Weights of a small image classifier: 59.9 epochs.
Rows from block 2 of a small image classifier, named by matrix and row number. Rows with one number belong to one neuron. Each number is 500 + 25 x the weight over its row's rms, rounded and kept within 0 to 999. All counts start at 0. Numbers have three digits each.
After each neuron's rows are labels from the 100 images, of 14848, where the neuron reaches its highest value: "place" is the part of the image that holds the peak. Only what is clearly more common there than usual is listed. The data: streak pictures of flow and ridge fields.
# fc1: MLP up (model.blocks.2.mlp.fc1.weight, 320x160), inputs 80-159
# fc2: MLP down (model.blocks.2.mlp.fc2.weight, 160x320, transposed), outputs 80-159

fc1.48:545527490483449490483507473473479480464477502507516479532533501495488469481491490537497516517532493495502495471504490504495507520506510519541502515522479545544490526492491511490521540470529502488504521464522554530475481457474494521496510542
fc2.48:490510521490474501465484502517492490531501455478512527545485502514521511515485475456482534492516513486507502463494520539511498520481533491542490530450475520498479470485535520512501427486505495491475496461487505534506463481533447532510496503
place: middle left

fc1.20:472543528492523556497478496496509527520496521505513473473506519526445492470515522524493470503447507490527513497503523559502507427491483500470496513465495481496518499460482531517514499503464498496506470516531526502517502500495463458524526466
fc2.20:463441493467499525501508474480465516513540478489492432491521523519491510506506540520498488497493497518483502504478481544534540476482503514482476461531503521505486493509499557497437516481513522507509489491506463516515504516528499466480536500
place: bottom centre; bottom left

fc1.71:541539509498487562517485483520529533509487470514469508519528504466476471477473513486471478504484572514495472472483525505514497495485504464488483528533528526538479488503504462504474489480475524485510501501536545515493451566449508467549557528
fc2.71:512493484492522488496466490490504508500530508489513530517551494509492462492521523486496526526535488520491506513477461506493470471489514496526485463530546505509511489514471500524528456505548495509485580483514525496478504539538476435495511503
place: top left

fc1.196:485502520513518471512480507516499488490442484492504548519498518514508532488459489523490469502485495518495522562531482554491505502520512528515484459481483517492462486489484509546465485565519537494529477493533511487502515480548554508494510534
fc2.196:511472505507506512516501483571507519479471469520518467472509475469498512481447497520449461498506486492470490492509505531555515512481521490489525482516515496520486519506454499505483497543495470460501517481519539497479467526536537539467511446
place: top right; top left

fc1.214:480443497511491553537490487529461517515497473484474502550531535543516493486493510485473500495482513500536469553516513517538486444445520491498487503493486550474511487490465508493518502483483481502515501528458515431485441522545491540493472460
fc2.214:492455459509554508546495521502488534512470527478490471532499520500506430461525458500493473521488498508482495511510497505577515488480453473484519524496536478515494488497454498471564523501486475509500484469466491519500529459470553467514539493
place: bottom centre

fc1.132:506480512490546536443503505505487486477505477454520465489523512527543518527475476525491486525544518513536480501534484444482481453461487475514525502503487537451505519504533511524470523513525500501470491508509496517533532495495520482515529477
fc2.132:507529485475542527475485520516483507531501507525492536483495453486506470566525542508504503510496467498506507503503519492527498533533483480521533488515505523471496538487507486509476515460504498483511494527518486518582523490505443466501524449
place: centre; top centre

fc1.318:497513499483492549450491492532499471484509491465522479459460556498487464496460544482519479456487525507487465463496432525504502467500522537478534521503466473534461534477549513499505506461470516463512507498462469505480506484541479510478484509
fc2.318:504528522485508464530492503501494467471519459511461472489494503533494516535539495486507534525499531498472459515447518495526506481530477517489501518565474521485497491492508509514538495534516553539485478505508489514486539504520519555530497478
place: middle left

fc1.227:493511494566497490514546503473524533505520493502516492554539506518529517472534549495557512499492498537504491486502494509497486487469507513526492532491484494495501487479499515530492482497506481479528499500457487526526507515494517517481512556
fc2.227:539502474503535503545530499482526465555516505453490484580552508492522510509504537495482489504536501471519501498503489528502494481493524548500499542476521531481475511541487476506514483507527484522516497520508522524518504519506501500471500508
place: centre

fc1.89:483504501480537516505478467480464446459477538550539487529467522519489521474530497514520472497501508493556487503537454521514496524502487517462484491517524500466504466481498473513433523518507502529517498470539495493503475488463492507508512502
fc2.89:456527517488512475508457540494466517493507459500524499520509514475493537523474502522508510519544495502559504483530483506529512500471456499523522489488486540496523467490509479501475525519477473487519497528527482475501516503521529547548448498
place: top left; bottom centre

fc1.230:531427522483503495510489481484507498508538481493501522531510474470538466508548516495500496497476526480538470485485519435485507466531524500515444483514501504485512500470500519485481486569495506492499467484499491539472543485497500516489475547
fc2.230:465498531497485473513498515536509525501525464509517475532538487496513484567500500513485507521497519457552438468509486472528508495497502526470508502536509519490491494484507500510492485515492512487559499515513505433531508482451548548450478507
place: top left

fc1.21:485466494479469453541513491525474534507530492463479512530497508492489511510510509525507487478534521513478489549515503496549530445459499478491502487505488496496486508478542525530482532460476498469487507514515520528442474489530499495511488472
fc2.21:517517546516488459522499474460525510475495487532493559487508521501447486478473485469505495489509494498525492535454490489546501532515532556465484500510532532514492511519494535518531463501454511501525466461466495497485492519489497548502493526
place: bottom centre

fc1.115:532516521473467460552484481524444501483492525489525470512483497519502434488484469532482486474471484514502552507532508517504549474512498517537538500530492519538512525515504535484508516481476486493522520499516525496535482491537493494494512544
fc2.115:460528506494500537496489448542464510551501490537517515502449491505530533528499530531453501485520506491484513509472514498469481503506503493516539478499526459496504527509494482474514475541479485509473547510474506545503495498528515518537516541
place: top left

fc1.130:517520507507507537480506505528536464506531485479485518524486522492520564498488461455545448494503521494507483491506530517489507485468475489520502523436517522501468465508512480497522456472493491517496519509512544516515527471511521495514455566
fc2.130:521524536465477533484458508509510476517476460486464487526535507512476503473493488534508515520499508487515485524475528487499525515493481496535484526491516477514518518477528536463532504485518509498467492528491447477481487504470523509472482545
place: top right; top centre

fc1.113:485504485508489509460510496514486496457465505513456556457488510492503491490490502519499488516496532456504483517524478466543497444462488535500529490485537532511486469491491528506517501507534481511465479533499482458519543523489535531506522480
fc2.113:493518496507501519446505525503543521522495523483532511505501528492499494543495490490465487528446544495517469521505472555529499481463489477480486500500488489503479495502510522522510526488510502505570537504490511532536559466470533444496484524
place: bottom centre

fc1.295:504440508527508494491458476513482479457473480448488485498484514563515542463482508517525409523511497478529530498506501479506524486493502487455508452501499496490502481534507485514493489470479462495466505498526447527504495520495481483542534493
fc2.295:479516445482510491423499499463529454499520485480484507512446483473536500508540487520469531493471454525502461511472481433442506523491507535538494513469513468484529501502474492531503483482542525505523525497515531510473482511473529464480517501
place: centre

fc1.22:496495551474474437494497465492505520507505497470473504503502539503539474516461476470530479501496549453505506485525534490533501495515494518527522511530515514497509474481529482481476517521531488481468519504507515463470484491530525517522541518
fc2.22:470559475494501489522496451553492497531513539498538516497484494486532526488533499476502460474512497520512535476510499504474487474511511480494488490489552511540469565469512542482503512478482493491541483463486512550469495520462504496564494519
place: middle left

fc1.66:481476503516470497507494474523516490483517486492504527489528490480465456514542525487488517539476491524459531532505590503525496503492528519511519484485486527512478561517508521502492533523473507539495465495467515455482505474497496511524494498
fc2.66:482502497500506447489494493508481519480543491529499487486515488471482457482515511487493505497495483507516518512486497542464513476469447458470499506497522504471528521435487534515477501516512502500492518476470531471510524485491478499519465475
place: top left

fc1.191:496507520481509538540496527509555484481485501465484572550493496490525501498493486481567465480523506539480490518505497497517491496497486533535481515487488502479497386500509442507467527482528494500482499487504502495500509493470519490507498517
fc2.191:479561520479479460512484550515481462495486439525507541489510552475520491528492457538534474521477546500536498515492515512481515507486478487534509556513513474503515488508498536519496485492463499483517492518481474489526485534499528505509492534
place: top right

fc1.65:504485560509561497504471479505469489500521517479530513516482443538456491518484498496482537503467550473496470512521514535495483541513528492498490514496531506499513469531513498496460509453480511524493459489541450468529452488460468477523485475
fc2.65:456514472487507538495482495510510490517471518501499509507491476516515487515467499514506492495486465470510499510505508506456494493505568474473494476526469504543494524461521455515501500492435493524539506512453505508516490487494506527450481500
place: top left

fc1.296:519452535516521497499515511476502498520547488487488528480467457452505473513501514487503487561475500513500465497481530488465530496498545495499422499523474507533550527491532489473536450523524480493445461505500499456518488488454516506476509489
fc2.296:440498506475452493458478516513515529515526490480503459504555487478485490533477499439494535509494521492522471469476522474483507493496538527478462457547499526493499521514501468496483484490497512550509494483487441472531530505488514522513516467
place: centre

fc1.225:557493465495521497507521490504517488471480501490487537499511468466550492440492534488533523490545509500509487542520497544480471530530484438481430497461518518497489532456496516485528458507512453512514496487483524469509496529475530503511525466
fc2.225:495472479472479526523519482505482494510501494518500477531489520495465523511507541538485525467530501534556501528444509505525493462493527503485505515513517537496511439504480525515501512509530551519500461490559545499494500507457528512440463535
place: top right

fc1.223:513508497494511488508488486481547542504471485480468505484508521565496505485508534503477509512469478498482532525504536476515467492498493547518506467544468516516529534515491503551496523536517525490514476523460520485522561486487505470518491453
fc2.223:507523497489472483502479494537543571501506467513499497508528533485492472532500488493491496491512530472514487493474499496500498553492494530484524509530500477556527536452505490516489514539488476513543492563468495476547523513490510524484517544
place: middle left

fc1.154:480522490513531512494489471516486521507442532485465498515500473464504467518516520538524495514499489462446491501493470477514474470483453539528499482528454515540489566473517498529534465494518509471480483504497513450465517463483511521479453479
fc2.154:478516492515524482506475510518536502506517517540494460509477477515483470550529506477527521512523503564505467469492503480575467474495541575472469488530490527521513525502459539545479499536471503512520490525486518520522503519485531528543507468
place: top right

fc1.315:486514466479535547543525519501494525451512482507497467469490560482493509541477502510550443528514541502554528529504512495511510464487519503524465559510502514513468479496525490498477498458488521493524488466462490546495485523465478517501516492
fc2.315:516533544487508535499548490496505522499572461495509519512521556460472491448510523484460505517488530558494506502520536527497543535519549444529520485514512486494476488521483526504525496494482510499495511484474515516505504495519509480489547535
place: top left

fc1.183:473505537497480488494518502461514468466502553522476527509522456468513525467512504492504557472472502504456520545502521478523502505529499515527530508452519498465497503501500476509510520504476502518501505520498498491507475476492481513519450453
fc2.183:459487440481525459489543483492455518501509516492527472528502508495464460475504516464513503492510483526474517513505498507520518458542531490498472520518521560527523486501515509473498539492470541521500487468512489488503546449525511491529492485
place: middle left

fc1.194:495507503479504514501481477502482519532491490504495491473505492545447568471493494529512479495466531500514489488508501498459508486556452516509489532497490473481510442464484494467505538521466449519512485458506492453524523505452484472513492515
fc2.194:485499489497507482498491490514496489536497510522506497533500498465496481449496523528493456522519483497506477497499479580502543474475456523483486526513521583506484525423541522497492520466538482509507506518495522532501490464540485466516506471
place: top right

fc1.137:540464483518484509498498509497483518535510527522495521469493502508511534511506507496489525475508514505542519495521490484501483502506458495494489592485480505453528483523480467506469500498444483504477470493512487451501475508485504483503557483
fc2.137:463531500498493539527503513493479497531482482477544514546517479476473524535484493477538537461506511486488509497534470497544536537503513488477507500515497470483534522529504501494449488529432487475509559515526475470503486512432541472467478545
place: middle left

fc1.120:526524503545505501523534504535552525516499489531520455531506492531497512481513550505517488518459539516496471520539514521501482514496511526496483536468526563530529502523535504531539532525494532522510475527515503504446488483474482510497480524
fc2.120:564502529483472440500496467503520471527525532471528522528493495509534452491538494470515519544534504529469516515536541564464484481474487487497502530502505503470500444514503511527485479495474474513515505509510516501515498480544480530497510502
place: bottom centre; bottom left

fc1.126:515474534529526496493489507492527507529477542494449545466504513490505484502497498482455532505512509525506499518509510465502465475472489526515455509503459491514548535465521515493537507499495518536473529528505516454484480508469501530513531499
fc2.126:482517494496469469485510526504507488510497464484499499547554496462483504564480470508502542480504497520502484492495489482542494464461492516513550499570534522486483481486492509490533495499487463513496542536482484428570505481503538508459479523
place: bottom centre

fc1.118:530497473509517563512527487469536499472463494485506482481532472504482547533532513476486543474466474473507531526461500492494521507487476493517470498493480472514517467490519480471490503508511489471486490501529517467491495533467528479477508499
fc2.118:537505477476451539493511486532503497461459465495485506527547481536498531498457481491448483511502495468520552489501559451508498530490503516494513480464472544515505487510531496489516521511489521508519494485503478506504514468555468486495527455
place: top right; top centre

fc1.266:487517470490483494465516521479500535482486494446494518519509500514508499530525523507539478502517488475472478501500523513483528468496523482479486470500524440578480522536536517505494479476486505497490488511517489515483507507502472502514504546
fc2.266:517515504479515505524482532468480505577467468431503530540501494533487527533482513497526500496525495537485487440516506516508510468493541503511513519485472481510463484508518547495511521507491480497520492559539531482503529506465505489445500519
place: centre; middle right

fc1.46:524484534502467485530529506511465512499508489548534515495494498515478464488520504477491490458498461487515498502458492466519510505455469462542527527465503502511532483487487533538524460498495445486531508473462524507516530498499527530475496537
fc2.46:479506485509488513521499477525474522530530520544523499461477441518483519533507527498506472495459517494502514526502503554529529454488495515517484519471538549502512471478434488545505473483489473519504503479495493507529500519489451456537516467
place: bottom centre